A small spectrogram enhancement model, trained from scratch: norm batchnorm.
Rows from block 2, named by matrix and row number. Rows with one number belong to one channel. Each number is 128 + 24 x the weight over its row's rms, rounded and kept within 0 to 255. All counts start at 0. After the name is the row's rms in percent of the matrix's.
# convs0: first 3x3 conv (model.mid.0.convs.0.weight, 256x256x3x3), inputs 160-169, a 3x3 kernel for each
# convs1: second 3x3 conv (model.mid.0.convs.1.weight, 256x256x3x3, transposed), outputs 160-169, a 3x3 kernel for each
convs0.135 101 [124 114 118 130 133 120 149 168 135 130 130 128 165 134 148  88 107 121  86 110 134 123 102 144 135 130 147 134  67 111 122 101  88 126 136 131  82 104 125 158 156 148 140 122 112 172 138 153 157 125 123 156 127 127 127 129 164 100 124 133 108 108 117 138 128 137 190 156 134 138 130 142 126 124  78 120  92 128 119 146 146 160  94 132 141  88 103 130 104 117]
convs0.136 106 [140 127 115 139 146 131 121 146 137 133 136 158 120 156 126 120 189 169 111 107  78 127 131 111 132 106 129 133 152 151 117 142 124 116 115 136 138 152 119 134 155 114 144 123 111 138  77  66 157 117 115 164 170 170 110 124 134 128 123 124 105 128 117  98 169 228  26 175 176 140 255 209 153  98 116 146  91 106  83 102  85 140 106 137 132 120 146 146  96 138]
convs0.137 100 [123 118 117 127  90 133 114 114 117  57 118 144 150 130 152 206 219 142 161 164 114 107 125 110 111 123  90  95  99 162  91 120 134  78 131 123 117 123 161 143 124 156 137  93 103 131 150 178 153 146 166 124 125 141 125 149 145 139 141 128 125  87  96  89 135 122 146 140 134 137 149 154 158 143 100 139 141 143 142 138 116 109 111  87 115 147 142 112 145 122]
convs0.138 106 [114 156 171 163 129 120 140 136 114 131 123  84 122 109  57 182  64 102 120 118  84 137 150 117 127 124 141  98 127 137 116 145 121 126 144 174 125 172 148 162 138 134 116 111 139 125 149 103 149 137 136  99 122 123 114 151 110 140 143 129 129 158 174  93 101  94 189 128  92 154  89 125 127 155 100 124 119  99 138 149 128 143 137 115  96 119 137 139 125 146]
convs0.139 099 [107 140 149 118 123 131 135 122 127  88 137 171 152 105 155 131 110 109 118 135 141 141 132 122 126 110 114  90  91  74  82 106 100 110 127 151 153 149 123 144 135 132 111 119 113 118 121 105 147 133 141 124 145 153 134 125 152  87  74  79 150  96  98 139 131 138 144 146 146 172 143 156 104 117 109 150 131 136 177 156 192 132 143 137 143 161 139 114  97 115]
convs0.140 101 [137 145 120 136  90 111 136 143 112 158 166 131 120 143 128 111 102 122 136 126  68 138 115 115 115 120 145  84  95 138 124 115 102 159 148 109 117 144  96 131 129 131 132 121 102 119  93  86 160 124  88  76 115 118  85 145 142 120 142 146 120 118 120  94 141 120 125 129 136 144 146 156 137 127 146 135 115 117 154 142 106 100  78  80 108 112 107 125 126 131]
convs0.141 100 [149 121 136 132 127 152 136 112  93 120 115 123 159 146 156 118 148 114 124  85 100 123 124  65  93 117 107 166 143 152 164 132 145 140 110 109 171 109 105 130 103 122 115 128 144 143 122 129 133 135 160 129 130 122 139 148 131 151 130 138 123 121 120 113 135 102 125 142 118 105 109 134 166 141 116 183 131  44 169 108   1 121 158 160 125 120 108 109 110 165]
convs0.142 101 [135 163 134 149 151 124 134 151 122 101 146 169  98 146 177 170 119 152 123 114  95 153 159 146 141 135 143 117 149 126 122 142 150 138 126 135 113 132  97 134 141 114 115 123 115 154 131 129 142 110  97 124 139 127 141 130 142 149 116 141 119 118 104 131 112 109 138 117 135 127 115 117 112  94 121 122 135 127  95 112 139 101 123 150 132 150 137 104 136 134]
convs0.143 100 [111 123 176 129 147 144 112 109 138 148 147  86 123  81 167 130 105 117 164 104 149 130 116 118 119 131 145 148 154 141  93  84  96 111 151 141 121 142 123 119 124 147 128 113  78 102  87 115  63 114 117 146 143 127 133  96 135 148 132 137 106 111 119 137 139 105 128 151 117 146 141 114 153  98  78 146 109 119 144 126 161  74 123 166 134 140 144 136 136 142]
convs0.144 101 [158 134 131 137 117 118 169  94 134 145 137 137 126 109 127  92 127 124 132 120 119 122 138 148 126 126 134  79  98 202 160 142 151  94  94 193 124 119 133 116 118 127 140 113 129 111  86  73 152 131 124 130 139 118 129 128 150 117 132 100 178 180 127 129 104 114 156 139 140 155 109 144 104  98 110 127 145  88 132 140 154 136 162 109 138 145 153 116 133 103]
convs0.145 101 [152 129 160 122 134 154 130 103 127 104 110 118 139 164 144  99 110  98 169  83  56 157 126 110 161 140 139 139 120 164 121 130 135 106 114 123 140 151 148 135 109  93 147 133 122 105 142 104 192 173 108 159 130 134 116 124 169  97 106 114 107 130 114 122 164 143 147 136 121 174 129 111 146 134  97 106 128 105 139 107 124 133 138 112  88 112 140 134  90 120]
convs0.146 087 [159 176 145 149 157 139 140 153 125 113 117 137 121 130 120 140 140 141 110 128 111 116 141 106  91  95  93 121 134 131 152 173 209 127 143 143 115 103  96 142 135 103 150 156 138  77 100 119 139 122 111 112 143 118 103 105 110 145 134 116 115 131 138 121 119 143 139 149 131 136 147 156 131 153 123 163 148 126 142 137 108 167 193 170 146 150 142 148 129 101]
convs0.147 103 [138 149 150 128 147 133 116 129 111  90 114  95 102  66 164 102 116 146 138 109 134 125 134 179  96 124 137 165 147 112 146 101  83 132 130 160 149 140 142 130 156 149 122 123 121 129 147 129 161 128 147 152 120 132 128 118 121 121 133 173 138 113 116 132 129 120 175 141 167 190 134 143 147 169  77 111 137 168  79  86 164 103 108 104 138 144 115 122  94 131]
convs0.148 097 [110 139 132 115 120  99 105 120 135 108  80 119 179 200 107  86 118 114  67 114 133 137  97  80  96  98 114 120 109 157 135 107 134 126 151 123 162 188 189 126 127 127 130 134 142 127 105 105 132 144 144 121 138 145 138  99 149 119 128 105 144 134 153 122 126 108 106  87  89 151  99 117  61  55  66 166 139  60 102 156  89  86 132 131  89 147 130 108 155 146]
convs0.149 096 [159 123 171 146 118 111 144 121 117 114  85 136 116  72 156 145  85 154 169 150 155 175 115 118 168 112 131 149 142 135 125 145 137  93 111 156 113 163 172 125 161 126 128 135 126 170 108  93 119 117 138 111 108 121  80 142 164 126 187 186 129 135 175  71 133 163 100 108 114  74 111 130 112 104 152 134 124 147 164 140 117 128  93  96 110  80 115 108 127 147]
convs0.150 093 [131 118 145 104 113 130 118 134 135  90  87 205 163 113 143 146 116 156 135 124 121 124 105 113 126 141 144 113 175 161 102 117 182 143 125 132 142 105  65 117 117  92 144 133  96 161 136 138 157 143 143 118 106 112 118 130  93 145 181 181 132 131 124 100  88 124 122 123 139 166 121 116 122 136  84 114 117 121 143 102 118 119  92  99 111  99 112  92 149 114]
convs0.151 091 [ 97 114 133 117 119 118 133 143 125 147 149 102 147 137 150 106 103 163 145 167 169  78  77 105 127 145 150 250 161 121 132 104 122 109 119 113  91  87  98 115 105  83  76  98  94 134 132 146 117 109  79 148 131 106 150 180 142 128 157 131 125 115  99 174 129 135 140 129 124 150 171 128 154 131 146 118 107 105  87  87  94 124 115 124 135 126 107 123 132 122]
convs0.152 090 [156 123  63 169 136  92 151 168 136 109 122 129 142 110 136 149 142 222 110  87 121 101  94 120 113 115 124 123 125 140 138 153 185 185 167 171 116 154 132 128 154 141 127 123 128 111 126 147 113 115 143 145 145 144  80 111 137  98 150 120 120 123 150 106  96 100 130 134 129 131 150 170  99 100  98 121 119 122 119 164 136 159 127 128 139 117 141 121  76 102]
convs0.153 099 [107 110 117 151 120 120 127 125 143 101 107 160 149 148 123 129 139 135  80 188 228 102 114 134 105 137 178 137 133 140 127 111  94 135 126 156 110  76  62 103 118 115 133 158 153 102  83  73 116 124 107  89  88 100 129 117  70 106 122 125 146 145 152 111 124 118 128 128 115 132 122 123 122  86  94  96 133 172 153 135 131 127 143 154 105 122 145 167 154 157]
convs0.154 104 [120 117 104 138 151 133  87 115 106 147 125 101 116 133 128 158 119 107 150 111 106 133 117 101 142 129 124 141 152 142 117 145 152 114 126 116 159 146 134 136 133 134 112 120 146 126 113 105 155 137 117 136 133 143 117  76  82 166 122  91  97 126 126 118 130 138 107 107 125 117 136 116  83 144 157  99 148 143  83 123 134 137 125 130 161 134 121 181 138 130]
convs0.155 099 [146 141 153 120 132 175  99 144 143 110 105 134 151 133 115 136 121 101  92 130 142 124 132 112 128 131 139 113 135 143 118 166 190  85 157 162 146 108 138  93 106 109 111 119 131 174 154 169 118 100 102 103 128 151 115 113 127 108 122 128 159 108  94 110 127 112 149 137 118 151 135 109  59  80  84 121 130 118 123 146 127  77 114 126 114 161 113 104  99  97]
convs0.156 101 [123 112 142 110 101 117 108 113 111 136 137 115 122 127  95 152 143 105 111 113  88 166 172 181 113 133 167 145 142  88 122 130  79 123 140 110  96 112 115 106 140 135 152 135 150 120 110 111  91 101 107 127 130 114 151 158 133 114 116 119 135 127 113 114 132 102  98  92 102 146 138 109 152 119 140 140 111  96 132 117 108  78 111 118 116 161 143 119 142 172]
convs0.157 097 [129 109 122 169 147 136 134 127 133 104 134 135 104  97 118 128  90 118 159 105 145 153 125  88 153 122 144 149 151 166 179 136 135 140 127 160  90 114 135 118 136 133 130 137 140 117 164 154 164 145 157 177 155 123 153 182 138 115 118 133  83 119  94 153 134 151 118 104 118 130 110 138 142 115 104 153 135 111 115  86 106  76 161 139  91 126 128  85 109 128]
convs0.158 101 [141 130 101  94 126 119 118 112 128 179 122 137 144 105  86 115 121 108  96 105 157 121 123 149 141 133 138 128 100 146 154 156 170 104  98 117 100 122 124 120 114 123 130 128 139 132 125 130 133 110  99 110 104 113 125 104 140 131 108 152 135 158 167 150 141  72 126 160  73 107 123  83 125  62 112 140  87 101 142 114 117  83 124 113 121 131 124 113  90 128]
convs0.159 101 [117 146 125 117 146 139 125 108 135 188 171 162 147 169 130 157 107 152 124 165 126 133 149 142 124 132 127 105 129  74 128 142  95 131 138 140 111 140 161 116 146 133 129 144 124 151 141 140 158 137 130 135 155 145 117  91 123 115 105 140 109 105  96  92 101 130 107 122 111 108 123 130 124 189 143 142 189 162  86 119 131 142 157  82 129 124 113 136 130 139]
convs0.160 106 [142 128 129 130 121 148 110 104 136 151 119  98 138  62  64  99   7   6 137 122 135 109  97 126 141 133 115 132 109 100 112 123 126 143 139 125 117 125 123 104 139 139  97 140 125 125 122 135 119 128 156 123 121 113 132 143 137  83 117  74  98 101 115 147 146 147 114 123 143 146 139 126 143 161 142 144 122 148 120 111 128 100 144  99 141 145 116 103 150 101]
convs0.161 104 [ 98 115 131 122 136 123  89 105 120  87 158  71 143 174 147 126  93  87 118 109 149 100  96 134 132 145 127 110  91 108  99 114 150  96  91 108 110 116 121 109 140 156 117 144 140  81  92 109 122 115 119 101 129 126 111 115 181 119 122 139  97 127 126 126 152 154 180 146  98 141 123 115  89 109 134 150 142 157 132 136 104 104  88  93 140 113 139 136 122 150]
convs0.162 097 [134 125 108 111  83 119 122 123 133  86 136  97  97 121 123 139 123 113  89 159 189 117  92 139 133  97  94 132 159  86 119 144  89 134 138  89  96 171 157 121 132 114 116 113 150 129 163 144  85 129 117 109 138 122 111 111 147 112 119 117 148 119 152 137 119 133 134  96  92 136 143 108 131 153 122 121 117 100 133 122 110 150 130 128 135 113 136 120 128 105]
convs0.163 096 [156 154 145 142 114 122 141 143 130  91 116 131 108 121 178 114 102 138 132 139 150 138 122 118 120 110 145 152 131 141 137 143 145 116 121 131  94 108  86 108 150 127 128 112 107 143 131 162 140 116 137 113 114 120 126 108 101 134 114 127 139 162 153 181 134 110 159 115 123 131 117 129 141 132 183 117 143 184 103 101 153  98 125 125 116 116 137  90 143 115]
convs0.164 097 [126 136 117 132 110 107 125 120 124 139 135 112 131 154 121 130 148 139  95 124 113 140 155 121 149 140 136 135 147  92 149 158 128 144 136 115 188 186 174 110 107 130 121 101  97 176 170 166 134 126 110 167 168 172 118 121 114 164 133 122 155 134 146 127  94  75 121 113  80 144 166 133 136 153 153 102 122 132 118 125 137 131 114 104 132 152 118 100  96  99]
convs0.165 101 [164 107 100 135 103 128 163 150 132 160 105 165 146 113  88 119 177 158 156 159 125  99 134 117 121 133 136 174 121 118 180 119  89 172 131  96 128 119 120 168 128 119 160 128  97  97 137 159 119  91  89 121 113 126 144 101 125 117 108 140 110 108 103 175 134 138 176 131 164 114 106 137 193 124 105 170 149 123 137 123  93  77  87 141 145 142 135 101 151 139]
convs0.166 097 [143 150 128 116 129 119 134 124 112 142 117 118 131 136 132 128 173 153 107 100 156 154 104 120 130 112  99  95 119 143 115 145 129 123 129 143 104 105 110 119 126  91 128 132  89  89 116 107 107 131 104 128 138 111 132 130  74 104  96  76 102 142 121 123 107  94 120 144 117 147 125 123 140 117 101 157 144  88 153 119 115  83 129 115 102 117 141 112 120 118]
convs0.167 098 [ 96 124 142 123 139 142 112 128 136 138 149 144 123 118 141 120 106 168 102 127 155  92 102 115 118 124 126 129 118  98 127 143 105 112 122 106 141 140 136 134 120 141 118 149 133 151 124 110 130 138 126 149 127 122 187 116  77 132 127  96  94 128 115 154  92 103 119 141 149 125 121  95 122  72 132 128  93 135 124 114 141 134 129  92 151 124 145 120  93 102]
convs0.168 099 [107 120 147 107 123 145  90 138 137  59 106 124 135 122 140  92 113 134  35  82 142 118 140 155 108 114 130 122 148 134 124 139 149 139 169 141 130 113 113 115 147 137 123 109  78  92 116 137 120 107 132 128 140 190 116 140 130 123 144 118 145 127 120 153 112 101 135 144 123 114 113 113 136 134 129 176 155 115 122 123  96 102  90  56 144 132 124 162 124  99]
convs0.169 095 [130 117 130 132 117  97 170 125  85  71 125 131  88 111 102 141 140 109 190 132 102 170 150 149 106 128 129 159 111 105 140 151 114 111 163 145 152 119 113 127 106 125 144 149 120 131 126 150 141 121  99 110 123 138 125 162 110  91 132 107  90 138 128 134 136 159 118  97 126 165 116  98 130 158  85  98 127 140 115 121 110  88 117 129  97 144 129 113 128 144]
convs0.170 098 [ 86  95  83 139 170 153 161 164 163 134 122 112 110 146 119  68 124 138 166 125 147 163 170 143 109 129 123  91  87 111 165 130 117 136 134 127 135 112  96 125 117 123 146 152 177 143 116 120 168 160 146 186 136 121 120 110 116 100 120 146 114 121 124  87  68 113 149 112 124 126 119 146 133 123 147 155 175 154 157 146 152 108 123 106 140 166 164 111 106  98]
convs0.171 100 [ 94 128 158 118 115 125 107 131 135 178  90 148 143 107 118 146 135 131 120 119 115 160 121 118 143 118 129 103  65 133 136 100 131 107 120  98 134 156  98 102 143 118 136 130 143 161 148 153 132 101 113 126 117 120 131 123 135 139 121 124 151 163 154 158 124 134  92 117 103 113 131  98 166  94 132 137  87 115 139  85 131 113 113 178 130 151 126 116 120 154]
convs0.172 093 [120 166 171 112 135 145 103 113 135 166 144 144 118 128 148 108 103 126 101 106 122 135 126 137 128 139 141 137 116 120 126 144 103 154 134  88  96 105 102 124 118 117 135 131 151 161 143 123 135 123 143 168 148 131 100 142 107 133 104 129 123 120 161 108 102 113 103 143 103 146 153 126  89 117 159 104 112 118 141 106 121 148 134  97 155 181 147 124 140 156]
convs1.135 104 [121 125 140 148 136 132 135 157 147 212 134  94 117 116  65  99 127  94 129 119 130 149 121 169 137 120 136 114  96 209 137 137 115 101 108 124 132 113 140 142 137 141 104 122 133 134  88 113  92  93 111 112 111 121 167 155 160 150 124 100 124 116 146  93 168 101 105 111  87 123  99 101 134 126  89 115 162 184 169 172 162 155 105 134 133  74  92 137 138 122]
convs1.136 118 [127 130 162 102 106 140 139 111 107  70 185 120  98 165 165 148 144 145 147 126 118 122 116 123 128 152 132 126 177 128  99 122 107 105  94 103 150 137 105 156 171 122 154 136 152 125 133 140 152 138 131 116 114 108 113 131 137 138 139 124 126 134 130 125  97 166 110 101 148 130  99 139 124 103  88 154 127 123 146 136 125 124 151  98  82  86  98 125 129 134]
convs1.137 118 [141 128 149 152 123 126 148 136 151 133 106  97 107 139 109 111 149 150 156 158 117 153 134 134  98 127 184 150 121 144 121 110 107 116 117 101 130 149 132 150 137 135 158 164 143 137 134 144 149 139 152 123 125 174 156 134 120 130 122 126 118  94 105  81 113 134 100 158 100  92 132 102 132 145 161 134 120 130  96  83  83  99 122 167 111 161 159  85 129 162]
convs1.138 096 [166 160 164 156 164 106  98 157 184 115 138 131 148  79 122 149  93 143 129 140 148  90 127 157 134 120 150 130  97  52 122 132 128  97 132 114 145 173 108 126 140 134 128 122 127 152 112 136 136 102 129 118 106 110 138 119 116  96 121 166 164 146 167 133  84 130 153 119 114 142 109 135  82 108 166  95 120 165 113 134 147 155 162 130 139 112 125 101 104 101]
convs1.139 096 [141 134 140 133 132 151  88 111 116 148 171 115 119 160 127 156 158 148 126 126 145 131 114 107 104 155 166 119 156 106 150 129 102 125 131 125 119 167 118 132 134 120 125 116 104 169 163 191 117 136 139 113 125 141 145 129 105 120 119  98 144 142 125 134 111 108 106 123 157 121 124 135 131 139 153 152 136 147 153 152 140 176 202 140 126 119  88 126 144 164]
convs1.140 104 [102 117 116 154 154 152 132 113 140  91  63  64  91 108 143 149 107 117 160  90  91 161 107 111 111 129 102 146 154 145 143 139 127 139 136 119 132 152 133 114 139 112 125 132 119 112 116 168 143 118  77 107 138 177 107 101 112 143 107 134 141 146 154  83 126 134 143 142 153 140 136 126 164 158 175  98 139 149 138 151 150 200 191 169 160 127  98 167 156 151]
convs1.141 108 [112 113 146 114 119  79 123 126  58 111 115  94 125 119 115 110 125 155  87 131 147 146 139 155 109 135 185 131 121 131 115 143 134 120 126 147 112 129  47 155 147  72 143 157  70 129 147 143 116 121 129 100 122 130 107 138 116 109 103  67 106 101  32 142 155 147  94  93 121 117 133 143 139 106  78 141 135  98 135 135 106 121 130 133 142 156 151 139 123 130]
convs1.142 113 [ 86 127 139 146 128 132 125 125 128 123 135 142 165 122 192 107 120 180 113 113 123 139 130 109 126 138 150 147 161 127 129 129 150 142 150 168  72  56  81 145 135 115 147 158 148 111 134 132 143 132  91 112  96  71 198 175 220 159 126 124 157 154 158 141 135 134 107 117  89 136 149 144 101 127  92 130 157 121  86  95  96 116  92  83 120 109  98 133 143 105]
convs1.143 111 [122 143  87 110 130 140 120 146 115 135 113 114 151 137  85 144 133 137 103 157 185 128 156 155 168 104 109 126 123 122 106 121 185 134 103 104 152 128 133 138 108 121 115 130 120 157 122 137 135 148 154 152 137 140 115 121 137 127 133 136 121 150 139 125 137 109 118 130 135 130 134 146 139 105 110  98 115 102 115 109 102 116 120 122  96 113 129 108 114 110]
convs1.144 106 [ 88 100  78 109 130 153 119 142 107 111 119 114 119 133 105 114 149 112 143 122 154 105 113 132 119 115  93 128 154 174 125 124 144 111 123 169 131 134 119  99  99 125 130 105 120 118 129 132 128 150 131  77 107 109 136 116 153 111 119 133  51  49  69 134  84 115 140 128 127 124  99 117 134 131 135 122 106 133 140  98  96 131 112 110 105 110 102 100 155 135]
convs1.145 098 [160 176 159 140 145 133 112 102  91 182 110 113 119 134 109 140 131 135 152 124  87 134 125 146 143 155  97 144 112  88 123 145 122  85 127 133  70 129 113 111 122 156 105 136 144 104 100 117 134 106 112  68  99 118 168 138 137 150 123 121 114 111 128 166 145 135 147 127 155 166 167 173 167 122 108 114 119 116 162 125 133 147 107  88 145 163 142 147 163 144]
convs1.146 074 [155 138 106 140 150 150 128 115  98 120 126 128 104 137 131 126 137 140 135 166 129 114 128 133 102  98  93 107 101 130 123 104 138 141 127 122 129 145 160 113 110 104 111 151 136 144 156 151 126 125 120 111 100 107  88  99 121 165 145 152 128 133 142 133 119 133 136 106 119 170 151 116 106 121 103 105 134 109 115 139 149 146 111  95 142 141 113 124 134 136]
convs1.147 118 [137 115 142 107 118 129  90 114 119 113 146 107 148 132 128 140 118 115 144 156 190 112 117 127 133 170 131 133 154 128 122 133 135 111  99 157 161 154 171  93  80  87 109  75 108 135 138 115 102 111 104 121 110 121 147 156 122  90 133 129 159 147 117 155 102  88 120 141 111 141 101 106 110 124 174 117 128 126 191 163 123 160 132 129 113 126 114 151 146 139]
convs1.148 102 [ 95 103  66 150 125 120 120 113 109 156 150 104 133 116  85 117 127 119  95 159 183 131 123 143 159 132 146  93  92 139 107  98  82 122 119 118 154 137 147 141 141 134 128 151 133 134 143 143 132 127 127 142 144 152 120 118 110 127 151 159 125 137 114  95  84 144 139 107 106 103 121 127 113 194 150  89 132 101 103 132 106  44  52  96  96  72 130 125 151 155]
convs1.149 093 [146 132  98 116 132 169 127 143 146 129 169 122  86 144 100 128 110  89 173 151 141 115 139 118 121 156 148  93 121 120  97 137 116 102 105 121 119 141 134 127 125 131 133 135 158  99  79  93 154 172 185 121 115 130  96 130 130 125 112 144 149 134 119 163 165 146 129 154 135 115 137 141 136 143 116 112  88  88 127  90 129  59 169 153 130 175 157 120 106 107]
convs1.150 088 [143 126 142 143 130 133 146 136 137 148 101 128 129 113 149 120 108 138 105  66  99 137 122 120 112  95 135 135 124 133  88 130 161  90 131 143 129 168 193 118 135 156 110 101 128 137 153 157 129 124 103 107 123 110 165 158 171 130 127 147 128 126 127 135 111 120 157 146 120 155 142 151  83 126  75 125 109 104 119  79 118 142  92  73 155 113  96 175 153 104]
convs1.151 103 [108 122 110 140 124 105 161 147 166  72 147 100  97 119 131 118 130 128 103 118 133 128 151 151  96 108 146 132 154 180 110 143 160  82 122 100 125 138 151 168 159 124 130 150 117 110 113 120 173 174 175 138 129 108 125 115 141 132 113 138  92  82  79 123  83  87 133 122 134 107  99 122 175 147 160 134 131 137 173 187 178 109 118 103 150 125  99 180 166 136]
convs1.152 078 [102  94  88 120  88  71 121 126 111 110 102 114 121 135 123 123 106 123 114 141 140 125 147 155 125 134 123  70  86 134 123 116 148 134 120 124 125 112 140 122 102 126 140 137 131 134 130 109 136 159 160  79  94  89 133 146 140 136 144 130 123 125 129 135 120 103 140 126 126 108  89 127 129 116 134 140 137 158 161 163 156 140 155 133 153 139 160 126 133 156]
convs1.153 093 [137 139 128 127 132 124 114 120 121  52 131 115 132 154 140 160 181 167 135 131 165 135 160 150  81  90 113 110 113 143 143 137 124 121 134 147 138 146 148 125 136 116 124 120 131 159 153 165 127 150 134 134 108 111  83  77  71 150 133 127 111 121 124 105 127 130 133 130 141 130 108 151 196 153 131 132 149 113 106 131  99  89 107  98 121  82 116 136 119 140]
convs1.154 110 [143 118 115 120 121 110  95 125 120 113 130 108 132 133 101 115 119  92 163 121 121 133 103 137 194 151 118 117 110  89 100 113  89  95 131 109 108 113 139 117 132 138 128 122 130 156 156 136 123 118  99 114 112 112 137 136 116  74 116 106  74 115 122 145 115  83 142 115 100 157 121 107  96  97 132 127 138 139  91 119 126 111  99  87 118 115  64 161 139  99]
convs1.155 091 [124 119 128 132 123 121 104 135 122 175 156 181 131 130 154 111 106 123 135  89 120 127  91 126 133 127 119  80 119 162 117 140 179 141 123 172 110  91 123 136 124 137 135 153 113 126 130 144 125 112 111  99  94 123 130 127 144 163 139 148 134 126 135 109 120 124 138 122 138  97 101 111 158 128 138 160 135 134 137 138 156 107 124 135 162 145 111 134 127 128]
convs1.156 095 [130 115 122 139 134 125 143 152 144 116 158 150 124 158 150 129 158 108 204 134 143 114 127 123 123 109 116 108 125 129 131 115 117 149 120 110 132 118 152 128 100 107 131 122 133 146 127 122 126 116  85 108  86 109 120 143 124 131 146 128 105 129  94 135 101 110 129 124 122 119 107 133 153 164 125 189 182 121 123 143 161  70 114 168 133 138 132 125 141 131]
convs1.157 090 [132 110  79 141 144 112 122 125 112 127 156  94 124 143 116  97 130 154 135 126 114 134 144 171 123 119  97 103  82 127 138  95  93 116 117 123 111 134 132 108 127 154 116 151 161 187 137 149  91 122 149 115 128 166 121 133 125 142 139 152 187 109 124 134 140  95 123 149 114  98 101 130 111 124 122 133 138 119 131 104 112 112  97 125  94 117 142 117 164 175]
convs1.158 085 [117 134 101 119 122 146 135 133 147 125 133 138 120 124 129 111 112 131 190 158 159 129 151 146 153 147 128 145 111 114  95  98 126 123 126 132 148 128 112 163 161 143 146 149 155 153 153 172 114  98 103  83  85  81 128 142 138 121 143 135  96 118  79 117 148 125 145 147 105 146 167 137 119 133 121 142 128 123 150 144 139 117 115 133 150 135 139 149 139 135]
convs1.159 118 [ 99 126  77 131 124 115  91 105 128 117 118 108 139 107  85 137 134 131 166 120 129 140 115  59 114  99 127  93 168 163 117 163 194 125 127 135 109 126 128 110 135 120 126 150 143 137 150 144 141 128 137 149 155 153 106 111 135 116 108 108 107 137 122 109 100 123 113 122 159 123 140 124 100 151 116 136 152 120 130 136 152 111 135 157  97 144 154 133 167 161]
convs1.160 102 [121 124  97 133 137 131 163 159 152 126  64  82 124 110 122 134 120 159 137 140 104 128 140 130  96 100 120 136 125 142 110 139 140 121 146 125  42 105 125  70 128 116  99 139 154 124 127 133 131 139 133  98 115 134  85 105 141 138 135 142 124 132 125  80  80  62 101 129 141 124  97 138 114 135 140 113 119 129 101 116 152 113 103 148 120 112 112 156 125 132]
convs1.161 105 [137 164 200 131 145 152 140 133 136 116 132 188 100 103 122 102  94  99 131 120 119 151 132 102 127 118 101 171 127  86 149 130 133 120 141 149 139 114 106 137 164 118 133 147 107 118 141 135 143 126 130 138 152 129 147 116 112 133 127 126 150 148 166 103 111 110 122 110 139  86  93 126  86 139 134 110 113 135  95  95  87 192 147 148 155 154 156 148 136 119]
convs1.162 089 [ 96  99 133 174 165 136 137 134 126 149 115 160 160 120 144  99  94 134 132 136 153  78 126 149 114 133 108 119  79  97 127 127 100 153 159 141 100 125 165 149 137 171 112 116 134  98 116  78 103 104 104  88  83  96 136 130 105 129 126 141 124 104  89  88 119 107 124 152 112 110 144 104 187 114  83 128 121 124 135 169 142 169 155 156 114 129 108 118 141 112]
convs1.163 105 [154 131 113 123 104 101 153 145 138 158 131 120 161 102  96 138 130 127 140 135 164 106 130 127 120 130 116 112 130 144 142 141 131 133 143 164 155 131 120 137 141 137 176 167 130 107  89 100 153 146 136 168 134 152 143 153 159 168 174 146 165 184 137 116 117 121 131 109 136 124  98 151 142 144 152 152 126 178 140  78  85 103 121 160 112 121 142 142 177 163]
convs1.164 097 [ 80  89  94 132 143 143 116 109  89 153 170 147 124 134 135 102 100 122 123 148 130 112 120 134 151 140 149 136 130 103 113 117  98 136 131 104 106 104  92 100 116  96  60  88 110 111 110 122  89  98  96 115 111 121 144 138 144 108  90  94 148 148 146 106 119 146 115 118 144 112 119 128 112 125  94 164 164 156 102 111 116 132 121 142 126 123 133  82  87  94]
convs1.165 095 [144 119  89 161 140 117 116 125  78 118 106 125 140 140 127 101 148 114 119 132 176 122 127 139 123  97 156 178 146 111 136 143 132 148 171 114 195 170 135 172 144 136 119 125 128 103 106 121 112 116 161  83 116 131  78  87 110 152 155 102 144 126 116 126 170 126  84 120 126 103 102  97 171 130 106 109 131 130 114 132 101 125 149 161 105 121 161 135 138 148]
convs1.166 095 [ 93 111 105 135 142 139 132 151 124 113 136 131 112 138 151 143 168 166 134 136 160 119 135  92 121 166 113 101 126 109 110  58 107 144 141 158 134 142 115 118 123 103  90 113 127 122 147 144 159 140 131 155 155 130  85 106 140 151 163 175 103  89 131 140  72 110 212 164 119 109 111  97 158 158 143 146 134  86 133 136 114 191 144 109 146 120 105 136 130 113]
convs1.167 106 [158 116 132 129 126 128 133 109 134 108 146 113 108 101 106  91  95 102 151 148 111 133 120  95 119 142 104 114 154 154 140 139 141  97 109 141 112 141 128 116 119 150 127 147 119 129 114 102 161 142 143 128 139 139 157 135 106 135 150 158 126 130 121 140 120 103 116 115 129 143 119 130 121 144 121 125  97 158 142 131 142 113 139 184 123 113 150 103 101 135]
convs1.168 100 [126 100 107 170 139 145 102 105  93 141  73 128 107 111 115 115 119  96 134 142 123  94 159 179  99 149 188 114  96 118 170 133  89 160 127 131 111 131 119 128 133 155 127 133 126 144 127 119 182 178 151 143 135 152  93  89 102 106 122 119  87 109  91 142 127 143 128 110 121 137 140 129 139 123 145 164 148 146 130 122 107 131 142 136 112 123 125 114 149 156]
convs1.169 093 [134 126  77 134 131  86 123 140 145 116 128 110 125 169 154 112 139 137  74  81  78 111 134 135 119 100  93 103  90 141 107 114 126 135 122 125 183 149 163 136 142 162 120 113 169  85 105 104 156 152 162 127 128 150  78  81 119 141 109 131 156 111 132 109 122 100  98 131 113 152 192 146 123 121 145 134 103 125 142 111 127  82 142 150 114 150 166 138 141 118]
convs1.170 094 [127 120  81 129 113 134 164 170 204 162 134 114 137 127 145 116 108 104 145 170 145 120 158 125 142 134  90 140 127 132 150 141 110 116 133 119 110  78  78 148 169 123 123 128 122 179 140 148  93 107 119 112 130 150 118 121 125 143 153 150 136 144 139  84 113 111 131 137 132 184 168 147  80 118 100 126 130 135 164 139 140 185 165 178 160 112 107 157 128 129]
convs1.171 097 [153 136 143 113 104 116 146 139 135 166 126 114 124 127 113 126 105  98 118 127 119 119 154 140 192 150 115 110 146 132 118 135 169 125 122 173 115 111 116 162 153 161 152 141 155 116 101 114 151 134 106  98  89 107 111 122  84 123 147 133  93 125 125 128  95 116 156 149 102 153 127  84 119 124 129 129 118 149 109 133 159 125 124 140 137 115  96 139 151 173]
convs1.172 084 [146 151 170 126 154 126 107 132 133 127 120 157 113 108 133  78 104 106  97 134 105 133 133 121 158 149 146 157 145 120  96 116 105 100 155 126 111 126 147 146 124 150 123 137 181 124 127 117  97 118 158 166 150 167 150 147 147 119 109 127 128 118 164 158 167  97 107 154 141 131 149 134 150 135 158 143 128 139 130 135 147 140 147 161 148 134 180 165 153 177]